{
  "image_size": 32,
  "objective": "edm",
  "cond_dropout": 0.1,
  "hidden_act": "silu",
  "attention": true,
  "upsampling": "nearest_conv",
  "muon_scale": "original",
  "adamw_lr_other_params": 0.0014,
  "final_lr_fraction": 0,
  "weight_decay": 0.03
}
Rows from block 4, named by matrix and row number. Each number is 128 + 32 x the weight over its row's rms, rounded and kept within 0 to 255. All counts start at 0. Numbers have three digits each. After the name is the row's rms in percent of the matrix's.
# emb: conditioning projection (model.mid.0.emb.weight, 192x256), inputs 0-85
emb.32 120:141145127139180070139135154139106099130125126083122107125088128135152134158193136169118152122127093137135120131110220169100115165139134205162116139147223153158035072141125138170153146120120108142137124153120135122128110130163046115163124128091160140093133142
emb.33 054:163142115154189111051102150116122139118167179057137127143115138068184110217121133091121128100128090108154135113076173063172047102121142137075129131140109107118000161122153123141142154173136124158132101127178108147129114110134078118027095160125129121112120149
emb.34 067:109115161184171092130122162121177146126089168122158126145240131067183131222120123140163153198109091181094116135118140115171092109186169143181136139102129161109157115103145124134163155110139150158141097110144180134131175121047140141115108124146130171108123184
emb.35 148:119095113102132099192093115137108162115110148156136113110044123150171126191125127144128125097111134133151101130126089200155146123126131128171133114107181147123104147119059129157147143172114109195104127131118139145105164114143130155138112132150214171153109135
emb.36 112:129147147196173117149114161092152183079143115119119074130172119152144156148118119112160146141113127143123124089148172129134107139033150157147165144081135162116174167165145103170122137128181136114139120090134142156149105100151111120158099146137117153086078107
emb.37 115:125208130133229103067130152122084147107146135145134134109063125111156124180104094099126062085115154120134103089139185132182116158203081119078126134115117137114111204102131131122114118206151140130117201113138129147126125137131125116095085134136129107205116153
emb.38 063:081192092174136175155160101099146080123115090124093106103155117158084199131112157147078087142138123097118170090131127177108120116202176164096106097103069136134090093158188133073121117162086113109124122133186145110141076152107070157137131132154113174099115154
emb.39 078:118121143165129126167161166092138135129166108141129111124085129164079104173104125154087103132146140159147112061128075120123100176106133100066141110110181110143158187104121149119108136126206140065163121138134143137146122104113099165194143115094180134120085167
emb.40 083:126157159147188148181074178124101199111131146137135126109096144102122134184129149144120116153094134163102088087126151126158106153187109181123141178097146139114179171155104118106143124140127116150113088108141144120130122123137145116112122072150147152125097146
emb.41 186:159150117163093070149106098106137154076113108058138157121169116078107113137111117111169094157121139153134157139108127142118129107102173093121116110111137117081147151111059125182147146183111083200109087108102120112122154110147142165031122125120165124193105148
emb.42 064:160187104101188142135174100118079098118056178148117119120084102179165092147112104168140102118119139131182115163103169155156119159063159163119107123109142149121023160131111140154118125141151114163115078124140125134144085129153140129101132133147083114140115209
emb.43 174:148144141160171127115117152129100131130135098226137132120103125149164157084124153151127136131141121146163132102129129150114132196075111072180180113131097146159098219162067160156144154067202131134134131135148132146149100129142096169135114168105137144138119184
emb.44 126:103107124123120074122138146146213205122084107095130139149149125214102145108138120146112182114133117135100123111152083083162119161181055083239107163119171109135226093134154093142159137123129133162123216127155137120119138113110164116140119087098160140138140111
emb.45 142:125237147118227061097135085155100115135103101144149158137095139189092112166093093101163049115155129119121134162130117101159124136117081116146132128126155106082086107128120116139119122180100143141104167148173119138136123176137128133180150118130181138166153111
emb.46 095:074021141131113121167135143115148155119080083131130116133172121099165164186099121111107191121118099121143134164139205125138144147123177208172157184133183146121148133135154153135132158079127123146144133135146117142125150115132101147129138151124114154148136168
emb.47 076:162136123121106165098119150118122147122174145177136098097127103177114130207141092115158126171111133126110086145131219138108125138150139104161135145120235145128215160111145159146151163132121136170142107140144146115128153114116210182158147123100175109128111167
emb.48 055:108213144140197119100135147137139118164132113109164142151094130095096133176111142055130139116151129136124123120144147110177120180202033238124153180124156125145113181120153108135129143246094122061134153131086115143130145137112179119127148088145196125177145076
emb.49 101:162051139157129123157146067111102081103158092139100107119126109174005084134096153112176155157113140111154122124085077157076114126144108180106158096108112116107155163139153121143097128220140093141108078121141115113136160120118186201141149140138177127135102093
emb.50 116:115226128115180154157166157134063145117095158144145128131124115141138146119088092090161093102125124153140126128131199123179164107089108229154143144117139151099140108097214124130138129189118113154113116106104148125151148141088187120134124146138125110195151137
emb.51 162:101142108162131157104132148124155153131167117115164149127149141101128131146111124108146123145153105136118134067134113116149134148255114075061142035137181110146186158097153096098177130191143130178121185139134140132135175134069121129100152085103147148174144152
emb.52 114:106173113095248153119095159127098109129144120117122114127116113164157125161128100128098096098138133124132143132142122120179094153124096069112115099096219168122032130162147156082130104111099142106111128147107115130125140105127105178209172116126134158125128143
emb.53 047:132213108105202150166162142139100164141123119197099150111134157144161153077122119156119179138135144140137156122122168151131146178110112118135162109150150159134165190209107129123161128152152133169140124137118114143129141135142104138141148098087106170199131199
emb.54 159:176159095114169147077113091143088170117116112113105132104120156106059138068154166152162132146106130060118126222148148134129148158181163165140105137151126121128212085170139101161122127171109124148120149143119127100129195133183158120161132140156111162197121146
emb.55 116:155135106113121174171137111111105136104175116165124121085170140172137149000133108158132164128113164135103153217140049104150128156081108178184104076109132166115193071173134150133130085069137108099121136110080129095143127123122118110188161164138142125223100098
emb.56 064:179172100098150144185159100131107174119146128124137113125129125155109131023125129162211075123153143128135147108114077148152166165145157148096153060141087111135248143088130099172107100212132123178115132129085131118108124125159209138112131125156162114172110132
emb.57 063:168143093157124119165149112130116193138133111116102155135157128202062146084123133103162114147146088120145179103134114134068087140153079110174157086154036132130136130134147098113142108202143144153119105156118106140125154140181128192105151116110152119129125121
emb.58 170:135136118104128137102129072141115117132099136130127152114106146163079138009105133126167106112117135099126160122128051147136151181120130154040143023146080116133160143068097118154137103192096144168118160131175123102139161136125131124143120111127125151199137122
emb.59 180:089140151112150113185149176117154116119156126178126098136143105163232131135123147137127144161137112135136139164118190125127109092160138164187120108113199152135161105164152137118125149000151114122121127126112128122110106103128109123158148164134063109096130126
emb.60 106:158164161146100106117111122123166215111175101072124137111119123214030136137107147146170117099110170143123127170134107074134162141119080206195116181119235121131255157138135122170130148184163107148122141111155132123111162123154208128125113137153157079161104133
emb.61 111:151168106159149122255157160113132101120082197122134117114081098116208153156166111148121158151135130140113125140109132146209095144190193232144129090121150148138126100101152156098148103114113142169124105134104124109126115117066152118112143114163153105142125117
emb.62 164:159084143071104196105099091119118104085108133225114125107128125178068154110127152126142094111101148133143114152140073102147108091110151089093131098105089117104122178131073145129111111160176120124123117122168114120121154115127168191126115153136100111171091158
emb.63 048:132143145145159047170138121127095050155094117076157113127131117074137129110119110147122082152148130106156117163108150173141114133114161236150124113118112147095046090114131173127137113139142126130125176111090123119172130130107131134109084163155105119140118172
emb.64 092:121186116120202142213175136103061156099131131125127108100117120192196123089127123171141160170116151125127150200130171101169105136134179208137127112117120140145160147152164149162123110104135136123123036114135137119144124112099157079135119143146059125138103143
emb.65 130:165163134113156168078136076128118037141141109223124119118124134216069099146140154152161138125111142099126134135128131161110118146087109112099113113140091093140100131172139138147109120096125139112122162136165113110139148168117114116182150151104093120174145120
emb.66 106:145149105124165151121109079124152072106144136146152102120112127194136182051140164161161092152112128130167117197139094123118113147100165140088134092128061148128113196134079141134121111201110062171130129135151131105150129125111152216125138147195100125180119174
emb.67 146:133178136122189135197112126125108167104112165092127114102133122159209148118113102136143134114112159145102140151138146096186138132123158114172108151112168163098088119091128102099138087189105110114097081101162144101144157110150161128100111128150178092209103107
emb.68 089:097193142175176150156130139106074215129072070103121110121156119172146132146130117152137097147119130110109124112144158161173105130178143150148117136099123122106153164130094120137106145154093142139141185135165115142103152119137146229127134148163086189114105207
emb.69 102:141155122135135095154108141134126186089160137128107114127128118178184113152096130126120135126102147148160092120112213158106114108106101114133134098097155148125146094156161125116130139171135106132103097085146136121142105123155121099096103154185122114137090115
emb.70 062:085145147215166140185138129108100096122186108121108125128173119137154113189080144154080167173128123154143144066147130164120185151100212213123128159103137110156188108162094152123139115098175134150136101115125140115148121135116141155144118172051094159111129130
emb.71 069:148226125192177149118109164117115145086066130079115121124171114170087131113111144110103118121123125138114135126127148112158146131150074255068114145098070093120149124088080128112134111131128091080136112124170136120148083113118162157097106134107103163109105144
emb.72 104:157124157177105106147103110097100134116080167150168154137125132065128092089132124153147123121153101192119112098152138119140136166131159077046135110124123097123135099142150120151128143046157133192127092150117106121124126122087120121091121128100123140174120137
emb.73 058:132074125134000101070155111134120208138149112172110106136176129172097139164124133116091204110127144126135132098133113124097107129188102183163123163125075097165120145170161076126132133169107143078142175156183116160091095102145116132095158111107135120053130079
emb.74 106:087155126108130085095182118120177095126080108086147140135172116092148155042099121121139071068133087118151150163113211112151131105185109138180122103137075135112050153104158135123144131121112137126115113141194123103150128129110109141113139113125074118109129151
emb.75 159:098132138203163101173132131126119164125134108074133135164153160064090086203074079080131070147126092117098114117120146159161154081161166164046120183126158088106137148070118110112122135175076095107144131136118139144138117137169138097068121090142124100126122125
emb.76 182:100155127142115083122140134141130153141124134095134127150137121089149093176096113119120075134130120122136128116120174153140119097117137249196087153126175124104100093158198143166124141154096107128115163122093127114121115121159148082143153137104141070077136128
emb.77 079:137201143141229120065117129139137192131138102184125111115199131125091137105133114136158130136125153128130156147139090109181121154124144178050142161127084097121147174158121121159119131239125125139132176128095141132139124142176104107139127133114103124192111165
emb.78 073:090157110177184113124116131112138183121150136058142102118134116131164138146111131157118175130121129102134161111119119100157130146089134249115116160123175143118049125097137128189130131169100116150125073131162117126123108125160080133145117149160156142136132131
emb.79 080:091138166127191100204131178134133146134123108170167132137107091169177126149128130151134120152126143125146128145114152096191097136164121180189129083106244184129133127185094152148137177106122141143113116120111132116133128136107099141193141168156161142168130119
emb.80 098:125140113140147159075122099112123174125228099139117124104147128127027087080099120105148136138124113094143121095108112127148118126220088202096124065107130069102146176081097105130126114201095122172125135135117128113110168112193129170118134102131155159171134157
emb.81 112:150166119163247203102124127104068235091137127192088105107117123138138110102136170134143022120131153121144133117129117123168139071104104155068122174074135114130181148140195118156098111189177140161134104126162135097114092119168149139191126135121103176147112101
emb.82 075:110114148114136206151177125119068094120187109183112129109077097207121153139122102150116120130109147153129118197142137150150138152122130140140087157127148149114165160156153152158101128112093161126119122142159124104117135133108141146191153133143087136149099132
emb.83 104:090151115155163109193151162110154145116130121140102098098168115116197169137128137162116098164101129126139144114120213135162093084145143146203112122117121170128103159169153128130138111131140121124124088132131129107100119097128106107115113145122122081121111139
emb.84 080:110165125143207097185107147129088142116115148179123131126171120200253112083098126159126153106145136094166145165094170150162125130117157069149097084126040100108078075165126124139145127196122120197111127128154129109140119139143003119113151125099097116160128156
emb.85 081:154094141110077179131142117119163081126142110155122143120145110155041177137126123164124116156129175165128129115164089154082125124098131100133122122114183125125192164138134141162126128106149148085137128138165104131147110126141140121135155134087137147082123146
emb.86 125:176185146175119086121108082115087145111124169079139127129115111093078144111125143138151111109137142174124108098116096111136137144142106112135114151123046125103150153142154112116164117168156100166118140108101138118128160121084185176046119134119200110158104130
emb.87 127:111231122114253128080102110126082162119114116112136125106110138112109149053125111144116062113150128153137139068145080110209130145130155110074144102122111103118130117147099133124139120195109118120139172133113154119158104163140058105089125110160162136203127157
emb.88 138:112102137138131172065121102121122000117198093176100112106122121158068199039140170152130121142126141103133128126156108141114118137120125150093124101108077127140181124152122160132100133139142102120133147117209137090135143133113075219131129150108081129126123145
emb.89 146:085188140185236091160115170112158179096108151140113111109127125112171110138099128152111108143121128137135156091128184088139133137127156210173135146121191142134165172138113118142167140131176121145126147116098160118138124128128090136130111149127107120116100199
emb.90 052:173156123097204141159130157107117239118163136117141110112143109110098151120138112165138149121106153156128182149124158088176156147128168125136133111106129135120246092107121119152143098255136133161106164135128151121157138122144164091130122112074151133212113180
emb.91 162:109205143122247140117101118141105132109081105208138127114146148149160138197131131142127124163116125116129115182132167111161128143080118128203131175111159139117069156132087118132151146135130128153128100125115154122132189138136092175101112153149186139230113163
emb.92 130:155148164130187134159149144099068194077191111130123103096105124159179130078127094142160125136115154150124113166129171147202134183180131220184135116110098109094121143117169127155130103170104141154118123106201146115132122121163112130149134131136102100138091128
emb.93 117:130176111122134167095151111121116199137188150141141136138082147196143159053123118131141178129152103127114092052127091205132140130157139203131133044151097129149210169118182081115149113135151159165122144140166093152118147133109152157103141127130116111124152095
emb.94 121:133235120105175114143094111146128087112177133205125109115097123151155120000125162166168118186102157104136146151147113136195116150164181197126133056095238138131125110177133130113117122135150114133129132117132129128137128126163101113163132138175130145197116164
emb.95 104:121159121116194131121107125117149169097108104089122128103104098103121141090145120133158138124115125137103130203153153082152109106125169125144103112098172143101159104149081138191122126153120129165114110102193140096109108094140067124184154121185069143176093174
emb.96 072:139140138173179200180106140130158118175223130102142141161046117129119116200173171117144129138139116124148084193161117113146101186140093172164139203135198155158056141089092143147154151113140111158116158148154116109118145141076149144152118162197182200118147081
emb.97 066:145099142147201176140107160109157209116139162120139122124111110060117141159148131130088152122135139177119138076155075082166103136107102108123113167144200131126255104080104127093137098131106154104135107124175158115158113109152161142147098082121204171159127145
emb.98 097:189188113135193086146116113130131130125160127093124139123141115078134149038139113134171097136106113095125101160104100215147173136180107165126137120116012158100146100098107116122139130201122091167137111104084136117131130116144154132039109130172141106200119130
emb.99 076:130123105154087164208141180120137116139186151171157109125079130067253101208140121080103156099120143135122099118112194173132145111082082149104119180116079099127224081118089118082134103162133128106137077137113133135134092119101140088129099114126143132121130064
emb.100 177:180093148174139112096110157123135167075074142097114108128121133064147113170149124136171131143103117148112092100099117169106115157161170082084149141092088137125166165074049118173118128088183104166134110103096150140124103105163151059072079141181104150090080162
emb.101 087:166162133156100149100151130112100180105136147047153108125156123104110120096128120112178087149130068177140078149138087176162109186140081194103126169084021112136180128106136131107139115191078089144104122114126142122151138125106206122065130079159097106130108128
emb.102 070:120104167144102042150130161088086113087125128141124098129158108239112141084126068102106174111125112185085108105120086156147160110153123165198102123085059144122186113122137122156141126074105136140114132108167102125140090104114162070190154071060099082152106140
emb.103 074:177192116124124141205127109129168043146058151122123137120145115176100125116158124151153098198116106134124122116134099187161121154119117103182140173143069144134129136151174128095134114142145171105132094144133133128107143137085210139163158095130097123139129131
emb.104 080:130194107144115163171145123103110163082244183111116146103132128159169140138146141102079120135131123154163131140134179073166150079095129132246110202117147156130197127105090104130170102082168114116143110113161140126146132134078151165062139110111141126141129125
emb.105 102:122178145117200082096105139137151068138092105131140131153136112087113121076133120134154125149137105117137111205135138097145115147162153172188154185129009132135092160137132123111119150172132147068128144124127120154124123147101156097119108116126027085148124138
emb.106 072:113160107128129151108166135112141129101098149184143125111110126107134114098082121144154085139093101121132120078141137163130110135121116156075096088114072111125118087119156103121120118168119169129114128131133107098129164132101158191157128134075079152064120130
emb.107 115:116080120111182118151120143118114115100120159129129118118027109142084107094117140103120157045106155134130128157139190120140117180163083168061152099119247136130148136137156127100122112105114115097128103120075138141114142107069150094156132135129222122171120121
emb.108 057:083144111174184133178130141137096181115164089087135120126170126144143117180116122101063154126148104139143107093125108118185146133131094164155145134127072130143086190105106097155160126101141144129147195122099143146160113147114091160160116169108138146202118159
emb.109 088:108255156173151171097133130111097201124105154184161143109076126113076151168127150113149065126126135129132060061129096130198114141191098042067107138107165093106114155135134101106132121166112122129131169130176130105135132126111135164118139135153156128079126115
emb.110 068:120118132151204100210145133099125114084150119104104115119142089125140110113095106128150077125108098132135128135112083099118117050056129036151148105093044165109094156129094131208110142128151115170138094128154111117134136107107121181129128158145098109171101170
emb.111 102:177087138073239102114101101142084147129108107137106123126178131185108122086127104133158113128089143100122118175153073129174121124174130100154107123120148140122121133126086133175089130139125121145158142113143135129154131138195133111095120127147122080231122128
emb.112 087:147229116101151170148131091124087160117084168108131139093121149168083144066136111129129121118114132123138146095133133105127136169059097103215145149147113138128101137152112124147167086202107153119144123121145144139150171139092176136115119093113163136143121141
emb.113 092:123179153120123166068085120119132155111115123140146144138136147168066130181105150147127092150150141061150102108116057095129111150145098157073144164132148110118160146133046114136119113193123118158142161147127131121122171164110157102120100112163163099182117115
emb.114 059:152123135151085125144106112118134152133153141079146139103090114146177130200136144138164109206120125181154107123137187141136116112138241122123109079114106130107071141108104146128131133122155114191127130114160131138128143136095102162101119140157074118065103182
emb.115 066:157160133077170111159127100133151128126105084120116093109146117161087147089109088133160095163106154114146146255138122091160104113148117135133109113118115162102066118138136162151106144221106111095128127126154154125127101127124168158132143127132112165157114149
emb.116 063:142194126193205179125115134121144105134108109100144111111129103057222109133141119116148113157124129134142133119132245164183129116140204147060122097118117156116048134114097152079112140142150118154124100103141129096139089101137080167121122134190083161078138178
emb.117 116:094121157167126112148119153117043155129093100117130086130087145047089128245112145127128114083125142111122140052119166088107106158104087111096125181107196106122024126149077126167123169108131130133128133125110146129134096114163120114137102144104173129054106139
emb.118 094:134162160175168137081153148110137120146119137054124120142104119090148105172151101129141079130116139146120153038136145122104162111072155138062112137130086109113144116133133142030122097148144116127122108100090126118130129122126180121122098136112113104050102150
emb.119 071:104159095077141172144155092133142069136046129152097137115182113207100155156099120148137141123112138093126161173185138072124117089128168096169095097148151098116078110176132118105101118149114141115107115116180112141107108120108184113193164102094093121136143139
emb.120 079:103216108125108128155179091133132190152206107180120154121127151174072135100090125121168161132124146098110132114134099130103153157193074133180134128149133107111110093148191109127127110175116166115125101136171159137163130160132180156162156105147172121146154103
emb.121 079:161093137139207121098137146148178153163149101064103132121063134155140124121149095075151168086122163143086146182132168091184126112176039064145147136129218144126121112104175155180117137102118158094124155109162123124137138153157105155184113177102126112145151096
emb.122 058:100072125137129135121112146116142214096201146099140137133082131140206120149100113162117174163128115167110121123127100144162146141188170192195148130119193121127087191135115125160147153027145164170143142114106142133120107107130096165141105145120110153081126174
emb.123 082:155143143150130194148134122170194142159060170146129153138114125183129121140130123091184112152116104120125135136104146104166074125155072100062135121129121111132043136110114115116084132201125150121142119134146104143133129158160131174119129095128177142164165108
emb.124 070:130046124103098132127114187135076045105141107140119122114095118165118140211132155095108123114113145167142127168116255106084086153138112112103114120111183161108051101109125137129108154143116112119130136136140142110123126136134098136113099162113069117096086175
emb.125 096:176101108120164165158117092116090165167165134172108101132094134125100127018134128156164125124091162117157154190147162156104160148145215096074148113142174125132202117096098134202105116167117102158132134120140136142132115123162146153112129201157130122143141158
emb.126 066:195099144192115163095126123121035123122131145148118111141044143077094141184132140129154078108112137144136059066137138193131136190197140213049159206131146096152136165089093123148097150135148136106133072154098140134128094113191116098106114151106154128089104146
emb.127 080:145105153136132158166156147131090155122157169179092098130072098116162077130140107119129146144130138123131082136126049135112136137128138119099150158100153132144188070120067140178139120063152150154123141104089114109126097100166140076199138146066088160071131085
emb.128 079:196125136144215130169137139144075053154111117128145103144049131163140087159196138130159135095102137138152099111096195166205101141098137107097114153130122146165000112134088161097113156176148120102142114125095114113123087156159117163169109109165237159163145122
emb.129 052:153090135175166115128105121113114143133144126075100135113161114084083099166119153145174156131150081112131160130084148053103081118125146140098140126122104099114000133164143159175082148186179084177103033136144127139117126133142119112031121127093121134090138157
emb.130 057:113089159196168109124111117132186081121102129124145121125204135075118151255108117140158165188110084172107107099113108106156064108196178158152145117108131156121101147111138131139157182109162146170142115108189146129119176120082094168082124145107129154121135186
emb.131 093:131051086141163095087084140128089177134149124102122129134121134137153137204140171133102189078116111127149090103117110154182132151244106081146138145115179125158106107147075122148137131166093110159137169145150136125131139100142135184175132119099130156145128125
emb.132 078:137147134179145087038133138116125160111188109097128117115185112056129129192097077127147098154135144171106140048156148148149117094065162104123107108096053114124165102139133113119119102191177156166145168091141123173133129123143135080153108101120122154098082097
emb.133 073:126225112160194107069159119118046177112162157191133136111091143111142103100100068073146090092144122073086116104098124152163149119169084103108104126105070088110132177085147112132139115145113148147132176122102113151140106124142099067101145088143180129134122081
emb.134 058:077167115149193136174159107095152125120098084103100110094157086134137174153084135170109059159120109099152128109119156149128123124193170187165109119116085143124027120143166156111123121138096122131114131127190152096152064118120095179136143119138083132063109209
emb.135 057:090137154106122146140173168110139155102170067141100104104110144160134136214122118142077102131124147117109107078123082131167117107077136130107079109131139112122049113103054157108112126090176139081138126127159162109125072103117121192175150170142126137106107149
emb.136 063:128184112164208147070082143137126217119169177127147152109095109097126103187114141103111127158116152113109090095115153116152091133148094061088125199088123095080139155138069113132165105161127109159114093138155146118131155125160154149089101108122147157148115119
emb.137 096:131124148137203131093078133116060030152132109121120147119162123111121131225131129145077175154149101152148107101145086179063116144160167034127140155132089163124024087159090124103139118144143145150124152136106152117156160146138120162105114144121098117089162126
emb.138 058:175177129125134122143150102128090120108087180116121115100104107143126100154130125164127111152099114123149115153114109140104118133108187163112124143085100143107040104146117172143106126100136115177107076126141138120152113110156142111112129124174093130128103139
emb.139 103:096142149144227153096132145119125095104128124182107155109115115119169114129103105126119121146114143137083111122123057109171110147255122118096151102121099139101108185113023138139118105121124134140147135095137147112150091134123129115138123125202129098210109127
emb.140 094:120080132110200120143096173120172117106128113137117139135144123153110142130142132126126154112127140127097150140145100062145123123118074166209116199112118131129208071129149115129141117097129153119122140108151138096102144101114175140172103118157104134082127119
emb.141 088:126221132121178076053121128161090171150109142123134156158115159141118096171128145094116133101136127097130130110144186125137123157159057145162109162144205093127035158169113098126141130163115150120126138158143143153115154149170094155123129089119174098167130125
emb.142 070:083106117107164103180166161131115114115115106099128116124139106074197133133113107126122144137134086110134149186149217132152103185078125215163152171128080150133077153150186175107122148048129146124151151113124132147141148122111040119121145159134066122110142166
emb.143 068:129098113158137158098140150101117154091121141133127080105109105129160138194137126127100151180108111098103042111097138161121167118156156109157129162100179140118130127094101134170148136049132128153121129106151145121134139082143141112181129139120134171117096117
emb.144 062:119127156143173049136119169115180113114189086088151122128107100102106147145110102104138092135129125142134105133121111092155092149175071097136137172105072170095175116109122126194137127199132101097132129112127136121130154121155118101141128100166137145165088116
emb.145 066:137138151162085146113112103111149096080156112118110109126159128116059140101132189131131169213121113154148124092108147178084165169146174149129149110136057111113255173100126090102141118095131104124113134127152121143114156105096130137114102146090097168146095115
emb.146 083:126142134158117102031143122112075141123140155049140147118100116090081140228104120129111088104149118143117132029139173140158129109065088120046124117115072145137026077109153104100122129178116147140130111146142125125141139130109136147124130134059168120097113086
emb.147 111:136148137130080135194130102135102009106127106084156135122114132099056090090129152136153123124134118137150133233111136110096128160161099150108124120118077130120098126144143152167114133104125105161111111135126129118142104147107128144079130117109100143165113153
emb.148 088:113099123123157082112114159138097161133187128113116114116118125148112124175168145125066134073143146133121126113142077118109113114152091075123110092114125150154117033160123151099132108128105142124136176123152099105132107101161066153211156137087153162076113096
emb.149 049:122190131134146118176158118109105104117136109142072092070159124135179102070110141161147105143098123136118158157124209133150128142113208171155146077092081135093070086194094146134111126135152110196128115127124156111109129107121093138129146109149078148114099194
emb.150 111:135119107124149129069132120142108132132144101136107132123149157174076159052129161128134162135138119095107145151144115133098127147151154106122110156147148095149241096166143102122108121076118147094133151136175118110147136149167111128170124103119067158142131136
emb.151 090:157053148152120169105092167153114118140150092097129129130099142102097136185174162136152141102126145154113101186134145141124062170130091127114117197108157139148113107176104162117112157110169139102141167120165124085116125114107143098135119172170148138076125099
emb.152 054:124106143101122134173136106125063109090102141164121120116130122225095149040082124129168088137108115145152141070105097150076142122085179131077121065115000145109149140077151107168110098194134097162111124120154161130134091127096145150118131157142134150119117143
emb.153 069:113148098150105127188142087103104209073116113105109113103151107215096165128098159151115099138093118086185154093149113150141112122136135083168133102130138171109059116178160134148143109169148110144122111130197109117131150126114091208155134175127151157107103148
emb.154 088:186135125107157123091116075117094064121160177137142129131077147129100125036146156175155124100128166121146147179110114115152143172134138120038143075129126127138049139096091159167108107182138138182104163133144119114132129132136145127084098150066142109164136137
emb.155 107:115108136151160114170155115130143024161102105118152109139137109188061126053083114138128128160128121159137148136130177118157075143064106123107166088116089129109114137100129164116118144195133133136143137134211114146142074129050168127133147135106082114167147140
emb.156 060:147135140159058121115095117137160206123130076097120110121157155180079135139133156121149163096097108135113115133133159089081155122093089187228117216124178134112151146145137134176118135112147073089109111107158139132113166111143155107140110127106161135134102114
emb.157 105:140048132170083092202152167116130066118102160170122108127136111161207134229145157146111206142137099106118128087094186158110079139104160133124138139124121148135103104111159152108133124070129145131115076139116107107125138092114089121176130135110148157107112097
emb.158 108:074203133094091185074128139141133140130104120216146161146114139172096180088101146093123125131132097100135108168144124122131111115234076124160135114139123128124105169142143105112129154106146132114114155157149119149115157145089100167131160117114091112155139103
emb.159 047:132165125136241066157138117114121111121110100132131089115139101103136100057136135167131073150133137127160127185113120139161090118127176169157109083104118150128067130163138180168131149197151077133108160119139147112147122124144115206113121179197089123153133192
emb.160 065:125157140142088120216160150105094169103120138081144126124115122143149152085131157188150120183120135147112142130153139130149162145093220181152131176113212141145173124145179136134133121068126127108133043136174151116144111092105211102134118123139092139065096132
emb.161 073:135166141123122125147176074126147163105102124130110140117205138113084116084116163174186122136115149099133176127147137078124124118070178147124119098130174074130091076140208134139110112134090088114120080149125159127100139139147115178152147122170148158123103157
emb.162 069:113135103100118113142155077128095082123121144175124126135142096234116174098108129139083081155123108118146122178142139141122167101165110192130129112140102162128123177109188163137135095138127078112130167130146124117137118136080161186145163137137143112223123124
emb.163 086:112137117093193130066119148114145255123117162105149136130123135114188113031109046100147139107123123137113123125156179059188139113143100219214122134117124146112109130087108111132155109165132152168103089128111141143124138086133140061124121133117093099151105097
emb.164 065:077101156185151160145128150121088184113153090131103131139142131140145096108086106099134122131123112107114126125119110165084100155211107129133117133124142114106130171180113105138114159086116140102124191123128089128131141137140087169141104188127068173084119149
emb.165 071:160196115126194100137110119126090153076111135122097135125106117152178107122125106136138153093105118143106123118113150139144095104088095103142125087126025106129099113124108126109120118125170135168130086107162125113122069131172098117096113117155112129170111133
emb.166 059:135169147176138116190106142125089138141184127109094099152212114088199119130117155134131168121131113109136132068115134155134173146096178173192129132093084121121179142151075127115129131066190131169118086130133127136110135110144147136115094115041067138123125092
emb.167 064:131148153187109084124117149113110087057123165119099100087141109165089139161095164148116121150098097117152105066105136140110140122097093206127134137101055128115104137125073109122121104099144108083130107135138124104122087125072188120154098127092038120076059137
emb.168 081:119159156144184128111137117109150187129124123150150126147137109121078131059104104127168159115138135171082079110171136118185111128164105149106140107119098130135195130140189094146120168153128133136144127129137127154145138122116148155140153077156163144133131113
emb.169 053:115071132137085073131136193109112188119125163150129124114143116084180162125125124100126200117144116159111116091140107103128097141142078150202152143115043137185138176175122095109128124148144159122153169129109159222119102124158078051096102106100110096076147120
emb.170 077:164147112134187099195149098114067099099154121070097100089099104045158103124147134153120081162138130108144125135070186184114129127110181110180113104125083135116152097129133135125143107165110105191136146130142139124109140110099161160080121139126165132162106141
emb.171 107:080090139136117103163104153130219165120100137109130114137066123100166160210100140170099128127122148146137131128153134130149145129101172187090138135141230143131129164167130150198146163177176105179129167114165145147118138122123142153153122171159129133133124162
emb.172 185:182137113125200040141126132116110183089166112060129110100119151092135128105139150138193138110116114121125096109117091133167126150135117000144129098108050114133169070112044102137128102143145146158121115134169130116140128122145143116104104103148106150156092100
emb.173 064:138140114142158104078156071120089107133125122160115122110213135159039153152109100145107105132088150101122162178121085110132110137124130148104111172133098126141136145162169144202124149197131108099143128122101119138122180132158144145129125137122131123231120164
emb.174 053:095126140143171111105101083106192159098153132071126096136162114115090129133088139172130188144128133119166139117112054141093141156105208172109135148086102147120136132116152138232125153119157095156125071092167126135124135116145078133146125148115139125169125167
emb.175 062:104111138127156088198126161125115156122122063173147140134159093208167151135134132132119138099138134123137141175129133096180102141193086196165142030116189160134107108145101125174155162110149119142121131138165089097128128129119060171161161176073145155168131134
emb.176 062:147089142132113076175127136132145129103220100132124122111145144097081053108121132122134134126116119074103126108093109128044121125247070137161119074124092091121122170167058108134125141133108121114120124122058092135096181132161110216124166083121150166082128153
emb.177 065:089137115136143179142136134129125174096071115171092120118133108141150109074111140142134066144102127131107151048129107130124115101123120144164128133099078116075157106174164124120124113031128133107116111125166112102129130131136073083200120106129076109066124129
emb.178 064:124111132121139182184166126112093070133077123192104100108127119200140130117120102161067132143119139120116107162136105144125113133151167198109116118130163139131129127140132166161115120027120162132126103136129112090122138124111124101220171158097126154146130104
emb.179 081:123139136148095072204143152121137216117131110104115119111204122155229173140159141148133115151118112133140162073113212131123116105112154161201128106098093161136141132171117108062121118131143132099128100146067148123099123116179069136154120151134114107144125184
emb.180 069:119148099138206089170116162122118156093162150113137094110157113124255092077091087162091154110128114107132129157091167144135101128089173135134120071114011117112106055130127133111119118130136102156136145093135145129159100128154008060083119138107050107111105181
emb.181 059:118123109106181209090109128103113138133194087197109115109129127154091139140135135141077125166116154116155097141145138113116123100055104178072112135137178118126189131160103144152135140112156135102135124116109113136145131137129143087125164156102142169170135087
emb.182 070:167128150158089065163118100107062132119148170051119157128175123056100142169135154153118148107136117158105113083138094132082155155065113101149120217153037134108148142149187130099162134134137119159131102133098140140128182113075219146033115149116170121136119121